Weights of a small sound classifier: 7400 steps, trained on struck, bounced, scraped and rolled objects made by modal synthesis.
Rows from block 4 of a small sound classifier, named by matrix and row number. Each number is 128 + 24 x the weight over its row's rms, rounded and kept within 0 to 255. All counts start at 0. Numbers have three digits each.
Before each channel's rows are labels from the 100 clips, of 14976, where the channel reaches its highest value: "loudest band" is the band of the loudest frequency at the time of the peak; "top examples" is what is common among them. Only what is clearly more common there than usual is listed. The data: struck, bounced, scraped and rolled objects made by modal synthesis. In brackets: how many of the 100.
# c30: last pointwise conv (model.blocks.4.c3.0.weight, 320x320x1), inputs 0-106

loudest band: 500 to 1000 Hz (55)
top examples: one hit (98); steel-like damping (62)
c30.13:156106145148135177124113167143130047141150122152085058116146125152130114014138117147097120174185131050151126179158104159120136112129098046039129106142119101078169089148143150156142159138052117141046142071160111137157122134136136148124128151159112119148096105109122105139123148136127116112139140151163131115140142134114125

loudest band: 500 to 1000 Hz (49)
top examples: one hit (97); small (69)
c30.177:140103165135151190139090168130137054134125118119095028110151109147125106022160104168082110148153135041126089131161119157119141131144095024000144092139140107088154078144153131132114121152034095112048132070137128125123131129126145144144147137143127110114116115130147100123140162131133107118122130115155126151146147116138118

loudest band: 500 to 1000 Hz (54)
top examples: striker: soft (100); one hit (98); text has "noise" (60)
c30.135:125150106142136077115152085124136234130131130121160230145128143128137160198108120202158126109104159164117131136155142097122117151135150226211115150088114166156100171147121136122120136134194152141197115191119127122123131138138149120113141111126155121123112103118130181095141123139141152136121156121141144127092099119157188

loudest band: 500 to 1000 Hz (52)
top examples: one hit (87); small (79)
c30.204:136131144112136191118095174136128095090138108137098105126132078125111118062146087167060128124157104088121074150142113182141146116164105098061161095170134127094152110129144147126098115110058096071091073056160113100141108076073091142101140142157113154141102138150120127145139150141118097115131124135134110143121125135125106

loudest band: 500 to 1000 Hz (58)
top examples: one hit (100); striker: soft (100)
c30.260:135132098142130104135147115118149249129111134141136230138103153129129150191100150182154133127100141185149160139153096095091123144123142233216093160097125127144113156146135091142127130142197165138215113179109133118142121141125128113125165118094156118123124135149144124088138116116156127133107161116125133137090091117135155

loudest band: 500 to 1000 Hz (49)
top examples: one hit (78); steel-like damping (48)
c30.100:148105137133134114140093122108168088109141101142135082097158124124113123078101120129109148130113097090123098083138123122113121123114140110093136131136147141126121110140128117117095136112091122118092111099115130128129107126114131125125135147102135083066099035153163120078137154136164103165091119116156097182111081109131152

loudest band: 250 to 500 Hz (47)
top examples: one hit (99); striker: soft (98)
c30.92:133147122065132100090131114102109149097154083162140133154116098144148176126102111113091135118112085098145119122121088142098147089094158124140106138118149155155107127125141118145122081074106122088132089106146103097111079078108102127115094145117115101086087099123167135143104112088129128148118104122142086108077114138138129

loudest band: 1000 to 2000 Hz (33)
top examples: one hit (100); steel-like damping (61)
c30.125:162140176075164164102135137117138094089176109141138113149165124173146160147125123098081165141122102107164121136104131172132161106128140118132153142180165176131178146121154109150135109093109104096104078114185159087099082088117085185137102152121171100090123114114134157122113134130143139164096131123118125139098096153171173

loudest band: 500 to 1000 Hz (47)
top examples: striker: soft (97); bouncing (41); clipping (35); text has "clipped" (35)
c30.230:129147088124115063101155066113114153120107111112130184150087094139136154190086117124133110093120125156127117111123115093115112145130154181170087124076131119153092140121111128130107112131164130137157103151117110105104127120128124105077098124131104113124135146109132086110143159175109097109132089116102130121127106162114083

loudest band: 500 to 1000 Hz (50)
top examples: one hit (100); steel-like damping (51)
c30.151:173181131075175128086143128100128153093181099168180153178125123163169174146100109126104152164125087137183105145129083153110156101088192151149134161130185182166142161130163134152098089103122095086141084110156157082130078099103089166109111159107132113115118119133131153124091085109128136145129106118137135104103084101170154

loudest band: 1000 to 2000 Hz (29)
top examples: one hit (100); hard striker (100)
c30.54:101107161128079163125117177192109130152096168089079154095141133079085102143187148138171077112126125136087119115111107133145111145151095133120155108146077112103149105132083092103161140108159143145153172146100121133095119141113106102151140090122133128122149127136145137109105108117152135120135183147089173118111097141097136

loudest band: 500 to 1000 Hz (62)
top examples: one hit (100); striker: soft (100)
c30.72:140125104145123123122153095132154250123109128116148222113114139122120118200147155173167137103099120210114217138144125088092093149107150223187109136124107114123085149135124151106161108126234127145209119210107129134120138143105128117125143117120127119153137129107117137094124147141143163137109165138102169131124114148123131

loudest band: 500 to 1000 Hz (57)
top examples: striker: soft (92); bouncing (80); small (61)
c30.89:136110134143121146134113132134133137109117103135092146111115119128100093126132135133095114144167140100111116164146118141103098129145093116123156105152103095077163090135136168129152134129114102145111132117134095129130135128113120137121115121148097064073090067135170103126147149134142069124097133134161102160095102165115118

loudest band: 500 to 1000 Hz (56)
top examples: striker: soft (100); one hit (98)
c30.238:111147090106143087090118101093152217088136106134182219140115137134146165173098140164115136090076133160115150083142105081111147129104166200188075170093145160180066165156114132103139099111155142113202091153127122095113112101120127104127146149083162112094126131125123162111116125129162144150089143113124113152093103114152171

loudest band: 500 to 1000 Hz (45)
top examples: scraping (83); striker: soft (79)
c30.96:153147131149141133129142136133152132156122132143127129144132134138120135153128132117125146143160135115124135162149141149143151151158129136125147122128114142127133141139144126126124157156138138155136153143125141145150135158148144142151159122148132129151133107173128130138161162171155137150133154158141122155140156160149140

loudest band: 1000 to 2000 Hz (35)
top examples: one hit (100); hard striker (92)
c30.311:164146159063149155091129165099145112101168097136154144156158126160137162140129105104093153161118093115156098129113138169146166111132155131141158131148154156153163139092172122170125094111142112070137096107151153100100116113100131176123117157105154097112109088141152132109114112142149131179122092129135105160122109100160162

loudest band: 500 to 1000 Hz (50)
top examples: one hit (76); steel-like damping (57)
c30.144:133115117134117118098126112152148176132125139118133158121090148109134145178135159159136145099130113154101164117145113124095132128120153182182114143103099112125091138143105136133128124135186140118159145171123130116099129149109114118139137118156120150146155127110129125143115158148142150132138139152097175137152151157129144

loudest band: 500 to 1000 Hz (47)
top examples: one hit (95); steel-like damping (54)
c30.85:176149105140151122124158123102145126134162134173175094156134122164142158129121109094125158138158113116142125147131116116122150130115165127122107150110157145154099161110150124140110136130110117137101110114142133113139108140134102133113147153119131102105100121133116152132130146138139152128114128128166109138088110146154155

loudest band: 250 to 500 Hz (40)
top examples: one hit (99); steel-like damping (55)
c30.208:176146108113157133121138107093136126102175110163158141158142111148172162139108127110105150132133126105179091133135118127121137135133186117155125160131159176155121134115161124155126138110135102095118089125151125099117118116121097163100120145126235106102138105115146159103124104124156159175097112131168123131119124114185202

loudest band: 1000 to 2000 Hz (31)
top examples: one hit (100); hard striker (100)
c30.30:127101193129106155140102117175138102131138128114099121097156153102112112122186154092118108094113133089099116105098162152158081105134121114116164117156088109108186103097119114130128087117105119109090153120109083118103123115087122144161086092081140115101146122132119116099106118119148161136093143155119123131118106125114124

loudest band: 500 to 1000 Hz (45)
top examples: one hit (100); striker: soft (100)
c30.226:152146093117130112134134119094166154129147118136164147145132126153154142119102122165103123135120106136154147126153111121128140103108158138156115154120139143159109129158133115134105132137151150103149121107130135108128118103123147124131122153072143087074120118160118146098107119139171114132062125101145111145095033103150148

loudest band: 1000 to 2000 Hz (33)
top examples: one hit (100); hard striker (100)
c30.132:155123180151143187126109148205128092139171127135103078149176162145131139100183145076137131145142102079169125125120140145115122116105143106111157157182156129121194121128145119165179118136092108135101153127172134109087136128148105167153134139106134085106154141098132145100115125110104142145119117150138127120092091111130143

loudest band: 500 to 1000 Hz (48)
top examples: striker: soft (100); one hit (98)
c30.216:133132101143145064134165089139136202139107125137148190183122098145135160141107161146153140138112140158165147124144096077092150138122163202203076176091168146138102152157120086146107110125192156147194117157130121123119134148125138124102151150113179118100132122128152131096106125115131147176102106098137109113106089121153139

loudest band: 1000 to 2000 Hz (33)
top examples: one hit (100); steel-like damping (58)
c30.318:146122195116149173118105166166117092118135131141111106134181122159152130117175111084112127162105107106169136143088115147110145092097122133120164135175149145126167117114166103150154114091110116104084114101161120125125111108101106155149121130091163097067138112102134162101131116109122152190088117146145128108107113108159147

loudest band: 500 to 1000 Hz (47)
top examples: one hit (83); steel-like damping (62)
c30.299:109102156146122169151087178134139056114128133112060025105133096116093072020124103130101105144165128042100087148113112157146125127154063028045132092140100087096151070165140134105097158136050122139054103050139138132133113143125115143140181126131090132166134136108123120147113129124140077086145136123109113149157137101099130

loudest band: 1000 to 2000 Hz (27)
top examples: one hit (100); steel-like damping (55)
c30.109:126100128144105152139134170130151126101146119121107099122148129108136094159130141080111129155213094134114139159121144117172131128122096094121129125151115116088133148136135114130127168116117140127099095138114149102139123151112107121140144122157133120100091090131147175118147160150138137138118120126139120167100096160125160

loudest band: 500 to 1000 Hz (48)
top examples: one hit (100); striker: soft (100)
c30.273:104111099154097110129137129134125216141101168107121177119108134122126128143122164164175101086121135178097188123136119084085097152122114202202084126093104123120096138146109102116158145148195154144194128181099119130113145178143123100108155087118151119131156147142103107092136142096153144127098157122100149153116084106106110

loudest band: 1000 to 2000 Hz (25)
top examples: one hit (98); reverberation (70); text has "reverberant" (70)
c30.157:117120132111124157135133142117119092117127120115138103109158137155120128130120105116102142133129139105126128107117153145138119104130139123135148144155116130129152128107139104147110108124128108121113140108146124128096139120128136144142086126101159090076086061153146132101143131123142128166076117119138109175091111134154150

loudest band: 500 to 1000 Hz (57)
top examples: one hit (99); steel-like damping (59)
c30.241:131125103159128098124164117161118184120118124126132173139101125138130148151123161124166149138152123168127166140124112113122128144129133168175097159095144126121082168130131123139149141122178126136165115168142155125085115144108116134085155141151138157177146161121119095133117140130155137101172155145117135114166119134112129

loudest band: 250 to 500 Hz (45)
top examples: striker: soft (86); reverberation (56); text has "room" (56); text has "reverberant" (56)
c30.33:156148132109145136096137129140087131086140088141136138135126116144149159155119124115107123140140076122141114128109086133101138105113159122142124149127147129148134128130128094143156141093133092087135100132139133095084081113092075149093116148127128141145141150092096133149121103075079136141134098111102158115145120141131108

loudest band: 500 to 1000 Hz (44)
top examples: one hit (100); steel-like damping (61)
c30.103:129145114104132150091107140107149133098161071138146128142131157155149148149136133120087150125150079146119153110139106130109142093100142134146143157128125157140124149145131131134143120107124118094141083148146128098115106082126106125139131122125148113084116104153143202148118132123141190118104122119131154156095103157136183